A small segmentation model, trained from scratch: held-out accuracy 89%.
Rows from block 2 of a small segmentation model, named by matrix and row number. Rows with one number belong to one neuron. Each number is 50 + 10 x the weight over its row's rms, rounded and kept within 0 to 99. All counts start at 0. After the name is the row's rms in percent of the matrix's.
After each neuron's rows are labels from the 100 images, of 14848, where the neuron reaches its largest size: "colour at peak" is the nearest of a few named colours to the mean colour under the peak; "responds to" is what is common among them. Only what is clearly more common there than usual is listed. The data: drawn branching plants. In brackets: how many of the 100, against the usual share in percent.
# gate: MLP gate (model.blocks.2.mlp.gate.weight, 1536x384), inputs 77-153
# fc1: MLP up (model.blocks.2.mlp.fc1.weight, 1536x384), inputs 77-153
# fc2: MLP down (model.blocks.2.mlp.fc2.weight, 384x1536, transposed), outputs 77-153

gate.732 132:44 54 54 45 48 59 47 50 44 52 44 25 68 57 36 63 40 40 62 56 44 52 46 39 55 30 43 53 50 51 64 46 52 54 55 64 51 65 56 51 31 42 42 47 52 32 51 49 32 55 51 64 51 45 55 53 57 40 48 59 64 51 62 50 66 68 45 64 66 57 50 67 61 50 55 52 59
fc1.732 141:59 54 34 54 55 85 45 50 43 60 30 44 65 54 56 43 55 36 51 50 61 53 55 59 58 52 38 68 41 58 51 46 56 62 53 65 37 56 46 55 53 48 60 59 51 55 53 50 32 52 62 48 42 60 55 46 46 51 59 54 42 45 59 39 50 50 56 55 49 59 48 70 51 61 62 43 43
fc2.732 134:37 57 47 40 51 39 30 44 34 60 40 38 56 51 53 39 45 57 58 45 60 61 49 50 35 48 70 49 57 34 46 72 57 58 52 57 52 51 46 47 65 30 59 43 54 55 55 34 27 52 66 50 44 40 48 39 45 52 70 68 69 47 56 52 52 47 31 41 45 55 55 43 58 56 40 44 38
colour at peak: grey (77 vs 33.4)
responds to: two-way forks (73 vs 42.9); autumn leaves (43 vs 16.6)

gate.208 151:38 44 40 72 47 41 50 53 39 54 69 38 65 51 68 39 55 49 43 48 45 51 55 58 54 42 26 55 51 61 51 54 43 62 60 70 72 41 59 48 58 60 66 44 44 50 53 43 58 52 51 50 48 54 54 40 64 35 60 43 66 46 42 43 63 31 50 48 42 53 62 40 44 54 54 36 49
fc1.208 134:62 58 53 46 54 52 51 59 53 14 45 56 53 52 59 37 47 47 52 25 47 63 58 65 57 47 62 45 57 51 62 41 52 54 48 18 46 47 47 54 40 56 62 40 62 50 55 69 48 58 59 63 44 57 63 43 50 53 51 42 45 60 55 49 51 47 46 59 21 52 54 53 70 49 60 56 43
fc2.208 117:28 67 38 63 39 63 55 49 44 61 39 43 60 50 51 37 49 60 50 53 49 44 74 55 61 56 43 64 58 42 36 48 51 40 61 64 52 46 61 62 62 44 41 53 53 47 39 45 31 46 40 65 55 59 55 49 58 50 54 45 49 52 53 29 68 40 44 42 50 46 52 44 58 56 52 47 38
colour at peak: black (49 vs 2.8)
responds to: night (63 vs 20.6); white flowers (48 vs 17.1)

gate.114 109:39 64 52 56 39 44 56 54 47 35 83 45 61 56 51 50 49 40 46 53 53 44 39 41 59 58 58 72 39 50 53 38 48 60 49 47 65 43 55 48 47 35 58 47 52 63 48 47 52 44 49 59 61 47 43 35 57 52 56 60 52 63 40 57 36 50 50 56 58 44 47 54 57 33 65 53 52
fc1.114 112:59 51 47 64 49 69 51 53 58 61 27 53 39 55 48 49 63 61 36 53 45 48 53 76 41 39 46 56 45 39 56 41 53 41 55 35 38 41 59 52 54 67 40 58 30 49 42 62 46 67 61 37 47 47 50 57 57 58 40 52 41 47 43 47 56 54 54 60 37 65 40 54 53 48 48 39 39
fc2.114 116:60 52 60 54 58 49 43 62 51 47 57 50 38 63 57 44 43 37 67 38 54 65 50 64 55 50 64 44 52 68 50 49 61 43 45 38 52 27 44 48 29 57 41 44 54 48 46 55 42 37 50 73 31 43 53 53 69 43 68 25 39 37 49 69 50 34 61 56 49 48 51 53 51 53 44 36 39
colour at peak: brown (60 vs 23.4)
responds to: night (65 vs 20.6)

gate.695 113:71 58 44 52 50 53 52 50 47 46 61 55 58 65 65 41 57 52 41 57 35 48 47 59 48 41 52 39 52 46 42 53 73 51 51 47 67 41 52 45 43 38 61 45 62 40 51 32 51 35 47 55 31 56 49 43 50 54 54 51 47 36 63 35 50 43 52 36 58 35 67 49 40 66 47 39 37
fc1.695 117:68 40 53 61 52 43 57 51 50 37 53 38 51 45 49 67 38 38 44 58 64 39 43 48 40 59 43 57 50 52 51 29 55 45 43 40 41 56 58 60 54 74 44 43 53 49 58 58 38 44 44 40 70 54 37 50 57 55 38 52 49 42 34 44 59 61 51 62 41 66 50 31 38 42 75 47 66
fc2.695 107:37 54 55 46 48 50 32 65 44 65 53 56 50 65 43 44 49 47 57 39 44 64 51 47 44 56 41 40 42 66 44 58 47 60 47 39 44 54 56 80 65 58 53 47 45 64 58 51 54 38 52 50 29 54 57 43 55 45 39 49 49 53 42 66 46 57 56 44 70 32 40 53 38 39 41 35 43
colour at peak: black (30 vs 2.8)
responds to: night (48 vs 20.6)

gate.252 102:69 55 59 51 42 55 59 35 37 51 56 56 56 45 63 48 59 51 77 69 50 51 53 28 38 36 58 59 58 41 54 57 62 24 60 40 45 42 55 55 36 49 48 58 19 38 33 38 71 33 65 62 35 51 43 56 42 47 50 41 50 48 45 50 54 42 51 44 41 50 54 66 49 53 60 54 41
fc1.252 108:48 65 56 51 42 68 57 44 56 58 52 43 62 57 46 54 53 36 67 40 37 47 43 47 27 35 66 54 61 44 41 61 72 49 59 50 40 38 49 45 41 52 44 44 27 33 34 47 59 46 53 66 31 52 25 53 37 56 55 42 42 56 51 43 53 20 54 56 55 70 43 61 53 51 58 33 42
fc2.252 110:42 51 50 58 73 42 46 50 53 47 48 44 60 54 43 73 45 40 61 63 57 54 33 44 48 63 48 43 42 52 40 57 50 47 47 70 41 43 56 40 64 51 35 48 40 48 55 44 54 52 49 79 72 55 42 55 55 46 64 43 44 46 51 40 57 52 72 55 36 41 48 44 49 39 49 65 38
colour at peak: black (50 vs 2.8)
responds to: night (79 vs 20.6)

gate.679 051:58 45 27 59 46 60 69 61 58 41 62 39 46 44 47 49 65 44 48 45 40 46 57 62 30 51 55 47 47 49 52 52 46 60 35 66 44 44 60 65 62 44 41 46 49 39 81 63 34 53 59 46 65 61 57 46 50 42 48 47 50 48 45 70 44 55 41 45 39 47 45 44 50 63 30 74 56
fc1.679 057:41 64 62 46 52 47 44 45 42 58 38 65 57 52 52 55 51 57 58 50 52 40 39 55 56 60 56 47 31 54 50 43 57 65 69 46 54 45 47 53 50 41 45 45 27 51 46 69 48 54 45 45 43 50 32 58 44 62 45 48 65 48 59 38 37 42 51 51 70 60 57 48 51 73 59 30 42
fc2.679 059:50 59 54 46 60 67 58 52 50 37 55 35 33 62 42 40 50 56 36 57 64 55 37 57 37 50 44 40 59 28 42 33 56 57 48 48 55 58 59 38 45 62 46 51 40 46 67 29 50 44 62 52 45 53 51 44 62 46 52 44 42 48 45 38 65 66 57 50 42 45 41 50 41 61 76 55 52
colour at peak: white (51 vs 11)
responds to: bare (52 vs 16.3)

gate.539 096:74 41 49 49 63 44 35 65 36 58 56 48 40 56 65 39 27 42 44 56 55 54 49 57 30 48 56 50 56 60 38 55 49 37 47 51 49 56 79 65 58 46 42 49 46 51 58 44 50 57 64 64 41 51 68 38 49 44 58 49 58 50 37 58 48 51 64 46 50 36 33 50 64 36 58 55 37
fc1.539 088:60 39 41 57 66 27 57 53 64 37 73 41 45 69 51 44 54 42 34 42 44 34 36 46 40 44 65 66 51 44 28 41 46 56 44 42 59 50 51 45 42 43 53 41 46 55 37 44 53 60 55 51 49 58 52 58 50 68 60 57 60 51 51 36 51 41 60 24 61 40 39 48 44 43 50 53 43
fc2.539 092:59 42 63 42 44 55 43 57 44 47 60 29 47 55 52 43 37 57 49 59 58 54 64 55 43 56 72 55 62 42 47 55 45 64 66 47 43 54 47 61 62 32 70 57 46 48 49 47 54 68 53 49 39 39 44 31 62 44 55 39 51 56 39 61 42 50 39 49 56 58 48 48 64 51 61 57 49
colour at peak: grey (74 vs 33.4)
responds to: bare (60 vs 16.3)

gate.436 112:57 54 62 45 51 57 72 51 52 68 47 61 30 56 31 58 46 39 45 48 45 57 58 48 46 56 21 38 63 49 54 37 60 61 44 48 64 43 47 44 49 56 52 47 43 41 64 50 33 48 74 49 54 43 55 33 62 56 60 61 60 50 51 57 61 47 59 61 38 48 43 57 37 47 54 47 49
fc1.436 107:46 44 63 66 62 65 50 42 64 46 63 45 46 41 45 48 60 50 55 59 58 60 53 39 67 53 36 44 35 61 41 49 50 58 39 48 47 57 48 55 57 51 43 43 46 32 58 49 47 53 32 55 45 36 50 52 57 36 54 53 63 31 41 50 63 53 46 46 42 44 57 42 63 44 70 63 45
fc2.436 116:50 61 49 42 47 19 62 60 48 54 53 51 55 57 42 48 53 55 55 49 55 58 53 46 36 44 65 56 30 41 46 65 46 42 47 51 39 56 46 53 42 37 41 62 60 45 64 35 53 44 58 38 52 42 51 44 39 48 52 52 44 38 62 42 51 55 45 31 48 44 51 55 51 59 47 69 53
colour at peak: green (32 vs 2.8)
responds to: green leaves (37 vs 16.5)

gate.434 131:56 55 55 42 43 65 54 67 48 39 41 49 55 30 30 48 71 56 43 60 35 76 48 33 64 78 38 36 60 48 55 64 51 57 55 59 49 47 43 56 53 52 29 28 53 49 48 66 71 46 49 35 45 56 55 78 63 56 45 35 46 49 69 56 51 40 53 56 38 61 52 41 46 63 36 45 62
fc1.434 101:45 46 55 46 46 37 23 47 46 55 51 56 59 39 61 23 25 37 55 63 49 33 58 60 64 41 53 41 48 70 64 47 55 50 44 34 44 38 33 51 57 50 44 57 53 40 54 40 46 47 45 46 55 52 51 48 37 53 30 56 41 42 37 50 59 43 40 32 60 44 52 65 71 48 37 53 36
fc2.434 119:76 45 49 48 32 51 52 52 39 43 45 53 58 37 51 57 25 40 44 47 68 44 56 53 30 55 52 57 48 54 55 58 50 63 56 47 34 59 56 43 60 52 45 51 50 42 62 47 62 49 47 52 37 46 28 35 41 46 48 60 49 46 55 54 52 61 62 53 46 55 44 50 54 64 44 48 41
colour at peak: brown (51 vs 23.4)
responds to: thick trunk (60 vs 32.5)

gate.672 032:60 46 54 45 33 49 57 49 58 55 39 43 56 51 44 41 62 44 63 57 36 49 78 44 47 55 36 57 58 44 46 52 47 57 30 40 39 61 42 50 49 42 53 47 58 66 54 48 64 60 55 60 63 26 50 40 55 52 82 42 68 58 75 50 37 45 57 42 44 37 42 32 57 48 71 59 43
fc1.672 034:51 57 50 59 25 50 42 48 42 51 51 63 51 29 50 65 63 60 45 44 51 42 56 38 31 60 37 23 41 43 59 48 54 48 39 55 65 51 67 49 39 46 49 57 64 43 62 48 57 46 50 49 42 57 29 32 60 42 46 41 44 52 57 68 36 45 55 43 46 50 48 46 58 44 43 60 52
fc2.672 035:62 54 42 41 68 64 72 56 45 32 65 35 39 35 38 41 58 44 47 57 65 50 76 52 56 51 40 69 37 45 62 51 63 53 46 46 41 49 50 46 49 66 50 61 56 35 49 81 39 42 40 44 51 33 42 59 48 50 49 40 63 49 40 56 42 40 44 63 65 63 29 51 44 53 26 55 38
colour at peak: white (38 vs 11)
responds to: narrow (54 vs 16.7)

gate.199 019:60 40 56 75 36 58 57 53 48 52 60 67 45 63 62 69 45 46 49 49 53 55 45 54 56 63 47 55 44 45 53 42 62 24 58 42 54 41 43 63 58 33 30 49 71 47 62 41 74 61 53 58 52 55 41 47 42 56 60 42 44 36 50 40 35 46 49 57 42 34 51 44 43 49 31 43 37
fc1.199 020:49 28 67 50 44 42 64 31 59 48 58 54 53 41 53 49 52 34 55 60 65 54 42 42 38 33 50 51 31 44 60 48 73 38 37 50 46 49 55 59 44 40 25 44 74 38 63 38 69 48 53 47 51 46 48 49 40 52 68 36 55 50 55 48 46 48 63 51 47 48 37 29 49 49 41 47 37
fc2.199 021:58 53 42 59 65 53 59 56 31 56 46 43 49 45 67 46 60 64 72 56 61 53 54 75 64 60 68 44 52 53 63 62 46 42 51 57 53 42 56 55 56 59 57 52 56 47 47 58 37 54 61 51 63 37 68 57 65 60 58 47 41 51 57 67 59 40 53 52 44 39 35 39 52 61 67 49 37
colour at peak: white (36 vs 11)
responds to: green leaves (37 vs 16.5)

gate.591 133:41 29 46 68 37 45 40 54 48 59 36 42 44 51 44 51 40 50 69 46 54 62 45 49 60 53 62 52 63 61 42 46 49 29 45 51 47 46 64 43 41 38 47 59 55 41 66 34 51 51 49 36 54 51 20 58 59 60 63 42 65 44 39 38 48 76 57 42 53 40 42 57 51 42 33 37 58
fc1.591 122:45 46 44 57 53 59 47 50 55 51 43 51 59 45 57 59 57 54 52 61 52 48 54 59 47 53 63 47 40 46 57 54 54 44 45 52 30 55 61 32 52 54 57 57 65 49 60 26 42 43 49 33 63 51 52 76 49 43 54 36 48 47 39 46 51 65 52 49 40 46 51 48 59 43 43 30 56
fc2.591 133:58 50 36 61 64 54 37 64 46 64 43 42 41 42 60 36 56 42 49 42 46 45 64 54 60 58 54 43 34 63 67 67 37 62 48 35 64 48 53 44 51 62 41 48 36 52 48 48 35 66 36 44 41 52 38 49 42 53 67 66 39 42 50 50 41 54 57 63 62 57 39 45 50 47 52 65 52
colour at peak: grey (64 vs 33.4)
responds to: green leaves (45 vs 16.5); wide (40 vs 16.6)

gate.197 098:31 38 59 41 58 52 44 57 43 63 56 52 46 36 58 56 52 52 47 55 33 59 56 62 53 59 41 51 67 60 51 42 55 60 42 49 62 49 41 46 27 53 47 40 51 53 27 48 46 43 65 50 42 47 53 63 52 48 51 32 57 49 51 47 68 34 60 37 49 59 60 42 56 46 38 54 64
fc1.197 105:34 42 65 43 50 37 32 56 62 57 39 61 50 32 51 51 53 47 36 44 45 59 47 45 38 52 38 49 44 55 44 46 54 57 53 56 56 45 41 48 34 61 56 33 62 52 31 51 63 56 45 48 24 41 48 54 57 53 52 53 47 45 54 53 56 44 66 41 54 46 55 53 56 51 43 51 56
fc2.197 133:60 41 58 66 33 42 69 61 61 45 43 73 56 48 36 59 50 49 56 45 74 49 52 43 46 56 43 43 37 58 42 50 55 48 55 64 45 57 65 30 59 56 47 42 62 36 51 55 45 52 28 38 58 47 50 73 55 54 50 50 40 61 56 52 33 47 50 59 44 49 56 44 48 36 46 60 59
colour at peak: black (40 vs 2.8)
responds to: night (44 vs 20.6)

gate.747 145:35 44 66 45 41 59 52 45 67 21 52 46 58 41 48 49 41 44 68 55 54 54 46 71 35 62 62 57 40 46 61 50 55 42 45 60 61 25 56 47 66 47 30 43 52 66 45 50 41 37 54 49 55 41 45 46 59 56 48 38 55 50 70 44 60 47 58 50 66 68 45 56 43 49 52 49 61
fc1.747 148:28 43 48 42 64 64 55 58 66 24 58 56 59 33 50 51 44 41 60 65 48 51 58 55 49 44 46 54 49 51 69 36 51 51 37 60 56 45 52 45 60 51 30 49 49 49 54 40 47 37 55 54 62 42 37 38 52 52 48 44 56 52 62 51 55 48 47 32 75 58 46 63 39 42 47 51 41
fc2.747 107:61 46 48 49 65 49 57 65 36 43 55 50 42 55 48 43 53 39 60 63 53 49 63 56 44 47 54 45 51 57 45 74 53 43 44 57 52 60 48 40 41 56 54 37 46 57 42 59 68 55 47 40 62 45 49 54 32 50 46 54 57 60 34 43 38 63 65 45 61 51 55 43 59 56 57 55 51
colour at peak: black (52 vs 2.8); brown (48 vs 23.4)
responds to: night (83 vs 20.6)

gate.106 021:40 47 51 42 59 43 55 38 50 57 72 43 60 34 64 47 50 58 44 45 55 58 49 55 60 45 42 40 50 39 57 50 52 43 59 59 60 38 57 49 44 49 46 53 55 41 54 43 71 65 56 46 48 42 42 57 66 58 40 43 41 55 45 59 62 66 37 55 55 38 44 39 57 47 33 79 33
fc1.106 027:49 49 43 46 42 36 57 61 46 48 59 48 51 53 43 64 35 56 54 52 55 64 51 46 54 47 50 43 59 64 61 46 59 53 45 63 62 44 32 57 45 38 38 40 57 38 43 55 64 40 49 46 62 46 64 64 49 38 48 51 39 59 58 57 79 57 34 54 39 66 57 54 46 47 29 67 30
fc2.106 027:61 52 53 61 46 48 54 50 51 60 59 64 43 35 62 59 87 55 37 34 50 46 42 50 50 52 29 50 46 38 39 56 62 40 67 57 45 61 42 48 52 45 55 56 56 44 35 55 65 63 71 54 50 45 49 53 47 60 36 52 49 45 48 39 45 31 63 40 33 21 42 39 60 42 51 32 49
colour at peak: white (60 vs 11)
responds to: two-way forks (68 vs 42.9); narrow (39 vs 16.7)

gate.363 050:57 70 65 63 43 60 54 47 57 40 42 51 63 59 55 48 65 57 37 33 44 51 46 46 58 50 40 45 38 46 50 46 51 60 40 36 45 68 53 57 56 45 54 58 51 61 62 47 49 47 60 44 44 58 73 42 47 44 49 72 49 34 52 57 44 57 62 50 69 41 67 52 38 50 40 71 53
fc1.363 052:40 30 49 42 71 50 56 58 45 51 49 51 36 71 49 40 39 33 37 66 49 53 53 58 43 69 44 58 48 64 37 45 54 38 46 42 47 42 63 37 44 60 62 42 51 55 38 57 48 34 55 36 62 53 41 50 49 47 57 35 62 62 58 45 36 30 44 47 42 49 57 68 44 56 57 25 41
fc2.363 054:40 51 31 34 59 38 48 50 45 23 62 54 49 32 59 61 41 38 59 50 31 45 57 31 61 46 49 40 52 52 47 49 50 53 61 36 54 57 48 61 51 59 44 62 57 49 72 49 57 63 45 47 44 47 56 46 43 38 54 62 68 32 60 44 45 51 46 60 52 54 54 54 34 34 37 50 33
colour at peak: grey (72 vs 33.4)
responds to: two-way forks (81 vs 42.9); wide (72 vs 16.6); bare (42 vs 16.3)

gate.678 131:34 38 56 38 48 43 65 49 30 49 41 44 29 61 36 31 42 48 35 48 44 57 49 54 61 49 68 53 41 56 46 48 61 41 45 50 64 36 40 28 41 54 58 56 57 43 55 65 48 39 54 39 43 56 49 35 46 62 43 28 14 74 62 44 44 54 32 51 60 48 42 36 47 62 61 50 39
fc1.678 139:57 52 66 68 39 38 37 50 48 59 49 61 56 48 59 64 54 54 45 65 66 46 54 42 44 34 46 54 58 46 54 49 38 61 57 44 40 64 56 46 54 36 63 44 58 44 54 53 58 39 49 61 49 49 44 60 70 33 39 57 47 55 48 48 62 62 57 47 45 46 42 53 57 45 23 40 59
fc2.678 112:51 51 38 54 59 50 53 27 36 41 37 64 63 56 48 52 49 50 50 46 66 53 54 44 41 43 44 34 56 39 51 50 46 76 44 46 52 64 53 64 66 44 56 39 56 61 52 33 49 50 60 48 49 45 45 52 27 41 57 46 64 41 48 52 45 55 43 50 54 37 47 46 51 62 38 43 43
colour at peak: brown (89 vs 23.4)
responds to: thick trunk (91 vs 32.5)

gate.619 135:45 51 54 27 55 45 45 47 56 42 54 61 37 48 53 44 56 51 54 31 58 47 46 59 77 46 49 36 58 53 40 63 46 51 73 43 68 45 50 49 38 50 66 59 64 48 45 54 54 60 58 60 40 64 36 59 23 37 82 61 57 52 35 56 41 30 56 35 53 62 56 38 68 64 42 60 54
fc1.619 131:73 50 40 78 57 52 33 55 44 49 63 33 61 35 63 41 55 54 56 39 42 54 54 57 55 70 48 60 44 41 41 47 64 57 50 37 65 62 60 42 49 43 58 42 32 50 41 51 38 52 62 41 62 41 49 58 69 49 39 36 47 47 48 53 29 59 65 57 41 51 38 54 47 59 44 52 44
fc2.619 099:61 41 54 40 43 53 67 69 48 62 51 57 47 47 65 53 68 54 52 43 48 43 50 62 31 59 51 43 57 40 54 37 50 39 36 57 55 51 35 40 49 29 66 53 50 63 66 39 70 41 61 61 54 49 52 53 67 58 42 41 35 39 65 38 36 56 38 56 49 60 54 40 45 60 37 58 51
colour at peak: black (60 vs 2.8)
responds to: night (76 vs 20.6)

gate.558 113:52 49 65 51 48 48 41 58 66 27 68 43 64 60 73 61 44 53 55 62 37 75 55 34 55 39 29 48 46 55 47 48 39 76 64 51 41 41 53 53 54 42 47 58 52 45 54 54 56 44 41 40 45 36 48 44 40 50 54 44 25 46 44 48 44 50 63 58 70 73 51 62 38 59 51 41 51
fc1.558 124:58 50 52 59 58 39 60 41 64 34 55 27 51 64 55 48 58 41 63 54 54 51 72 46 59 57 47 44 53 59 35 47 50 55 29 53 54 42 37 33 55 49 42 68 45 52 36 61 55 45 65 37 59 75 41 54 57 59 48 25 69 51 41 60 42 39 48 41 45 34 41 29 47 52 34 43 47
fc2.558 108:48 52 47 46 50 47 48 42 55 51 70 60 43 57 44 49 39 54 40 55 51 43 42 48 41 69 59 63 53 36 63 52 53 63 49 61 33 50 56 50 53 59 45 46 44 46 56 48 88 41 60 46 61 36 40 45 41 51 74 59 47 41 52 52 42 33 52 42 51 44 56 45 52 50 58 42 51
colour at peak: grey (74 vs 33.4)
responds to: autumn leaves (38 vs 16.6)

gate.489 058:47 46 44 42 54 45 38 40 53 61 59 53 73 29 37 48 49 43 35 45 54 35 58 45 54 51 40 55 57 39 48 45 49 56 35 63 60 55 45 46 61 48 58 73 43 49 36 58 49 60 41 29 78 44 52 41 62 32 48 44 47 45 43 53 51 62 61 52 58 28 43 40 47 51 55 65 59
fc1.489 059:35 31 48 31 56 42 35 47 46 64 61 67 67 32 44 58 30 45 47 37 50 52 48 51 50 44 59 53 36 43 55 56 58 55 29 68 64 30 48 64 49 61 57 58 50 41 59 74 60 48 50 47 48 35 49 44 50 40 40 22 51 46 63 49 46 44 61 51 47 50 47 37 59 57 50 71 62
fc2.489 061:32 53 40 60 45 53 36 54 62 50 32 61 49 44 48 61 59 46 40 33 50 44 62 50 43 34 44 69 42 52 56 44 67 54 38 36 54 63 82 27 53 54 51 50 45 46 50 56 45 52 46 53 51 53 31 49 35 41 59 60 58 74 41 51 63 53 44 42 53 55 36 56 60 53 47 47 57
colour at peak: white (61 vs 11)
responds to: bare (43 vs 16.3)

gate.680 033:60 59 65 56 45 68 39 37 68 57 50 64 32 22 50 44 48 44 33 58 48 58 43 45 65 59 57 55 42 63 36 67 56 42 50 56 41 30 53 53 51 51 52 31 67 54 35 42 40 47 37 49 50 52 42 53 41 55 53 42 59 48 38 43 36 43 39 62 48 55 37 45 32 50 68 40 59
fc1.680 034:61 47 67 63 44 57 50 49 47 61 53 64 36 35 61 45 34 38 48 54 52 52 57 41 53 49 53 62 42 39 44 48 61 38 50 55 35 38 62 49 58 52 45 43 68 46 45 39 36 52 45 45 53 54 60 53 42 55 60 49 51 34 39 38 47 40 48 57 45 53 34 46 48 41 53 51 51
fc2.680 036:45 47 46 69 49 46 58 62 55 54 41 54 54 47 66 42 52 36 68 70 54 46 45 64 46 35 49 48 52 43 55 60 56 60 64 37 35 54 49 46 59 69 41 59 47 50 48 57 44 44 50 54 69 47 49 35 47 50 25 44 58 58 55 59 44 36 54 58 35 47 56 56 46 59 43 47 45
colour at peak: white (29 vs 11)
responds to: autumn leaves (42 vs 16.6)

gate.30 021:50 37 52 48 38 58 47 46 61 47 39 40 52 37 45 58 58 32 45 41 42 66 49 76 43 47 68 54 58 44 47 56 53 68 58 57 58 44 57 41 62 49 30 34 47 42 68 68 49 51 52 53 33 45 44 51 43 48 51 45 39 52 40 47 59 50 43 30 55 41 55 57 60 61 49 57 41
fc1.30 021:43 46 53 30 33 62 56 47 45 65 55 62 60 41 50 41 30 34 55 63 46 52 53 49 54 54 45 54 47 43 49 59 38 46 40 54 41 31 40 55 62 50 56 31 57 49 57 43 50 55 60 42 53 45 29 63 33 54 46 37 64 54 43 31 43 58 53 56 64 69 46 59 63 41 48 42 47
fc2.30 023:66 55 43 46 58 60 33 63 58 46 64 57 50 46 45 59 44 64 42 42 53 56 43 43 39 42 44 49 60 42 52 57 51 34 45 46 48 27 52 31 51 48 63 33 49 47 51 50 72 44 46 47 55 45 36 75 52 39 64 32 52 55 43 49 39 50 47 36 52 41 67 55 36 72 51 26 51
colour at peak: grey (65 vs 33.4)
responds to: thick trunk (60 vs 32.5); leaning left (42 vs 17.2)

gate.48 024:36 42 29 51 47 54 29 59 43 55 45 34 53 62 58 41 55 63 62 59 29 56 55 66 52 50 56 41 41 53 47 50 45 59 56 68 51 52 53 54 71 54 44 34 43 47 54 67 61 51 55 48 52 68 61 44 58 48 60 57 43 48 48 48 50 47 48 65 39 42 58 45 53 56 48 34 31
fc1.48 023:46 67 48 45 49 57 28 65 33 48 52 48 33 56 45 40 60 77 68 54 37 57 47 73 37 58 59 48 42 55 64 50 47 48 56 57 47 47 58 53 62 62 43 43 41 45 59 59 55 59 42 55 54 49 59 53 65 61 34 53 43 45 59 51 42 55 56 57 39 58 47 52 53 55 49 58 33
fc2.48 026:47 45 51 45 50 58 52 60 71 63 51 55 28 33 49 57 62 57 43 51 44 49 48 68 51 49 61 61 33 51 63 34 42 50 60 46 41 58 60 50 58 49 50 64 27 38 47 35 52 48 64 46 45 53 67 43 43 45 41 61 55 47 53 49 45 61 54 39 52 24 38 53 59 61 38 38 47
colour at peak: white (54 vs 11)
responds to: narrow (37 vs 16.7)

gate.134 089:54 61 46 65 55 52 47 52 49 58 49 49 34 45 54 38 52 50 52 35 47 50 43 54 48 64 52 68 54 57 48 55 47 50 53 41 43 72 59 53 62 49 54 41 47 55 64 47 49 56 57 66 41 40 16 62 50 63 39 49 52 48 36 58 47 37 61 56 64 50 40 32 54 41 54 40 65
fc1.134 081:43 27 47 50 55 33 31 50 68 51 39 47 32 62 59 63 57 44 57 54 62 61 51 54 47 53 35 63 50 43 35 58 38 64 38 44 30 35 41 36 49 53 58 46 61 47 48 58 34 64 74 58 52 52 45 36 50 53 33 65 57 54 46 61 56 33 66 58 48 58 48 41 39 49 57 45 32
fc2.134 088:69 42 47 61 56 56 59 47 50 43 43 31 33 55 24 42 62 42 43 63 43 50 59 80 23 71 58 17 40 59 52 47 47 57 42 35 33 44 50 58 60 57 51 61 46 58 52 55 35 60 55 44 54 32 44 55 57 56 40 36 51 36 47 60 53 47 38 46 56 58 49 46 45 61 61 56 54
colour at peak: brown (58 vs 23.4)
responds to: thick trunk (62 vs 32.5); night (56 vs 20.6)

gate.403 105:52 63 27 46 27 67 38 60 53 51 42 51 65 57 46 65 64 70 51 36 52 33 57 63 51 62 55 61 43 30 56 59 30 45 66 66 54 25 55 37 57 55 48 51 49 40 45 42 52 54 58 44 53 46 54 49 48 65 56 68 46 57 50 29 56 41 54 39 58 46 37 62 65 42 28 45 55
fc1.403 106:48 37 54 51 54 35 32 38 52 57 46 53 43 27 46 44 53 43 50 59 65 65 22 47 43 28 53 48 50 66 56 53 61 52 39 44 60 54 52 50 61 41 34 64 44 67 45 39 53 41 39 32 46 46 54 61 44 37 53 48 42 55 36 51 40 64 63 47 41 57 59 55 56 50 72 55 47
fc2.403 115:45 49 55 60 53 51 51 54 55 69 46 43 37 51 55 37 49 40 51 36 42 65 47 31 48 59 40 51 45 53 48 43 64 48 45 55 40 42 58 52 66 40 56 50 55 63 39 46 53 37 60 66 44 44 55 47 61 47 63 58 43 25 39 35 49 39 37 49 50 41 46 58 49 38 38 47 58
colour at peak: black (53 vs 2.8)
responds to: thick trunk (70 vs 32.5); night (68 vs 20.6)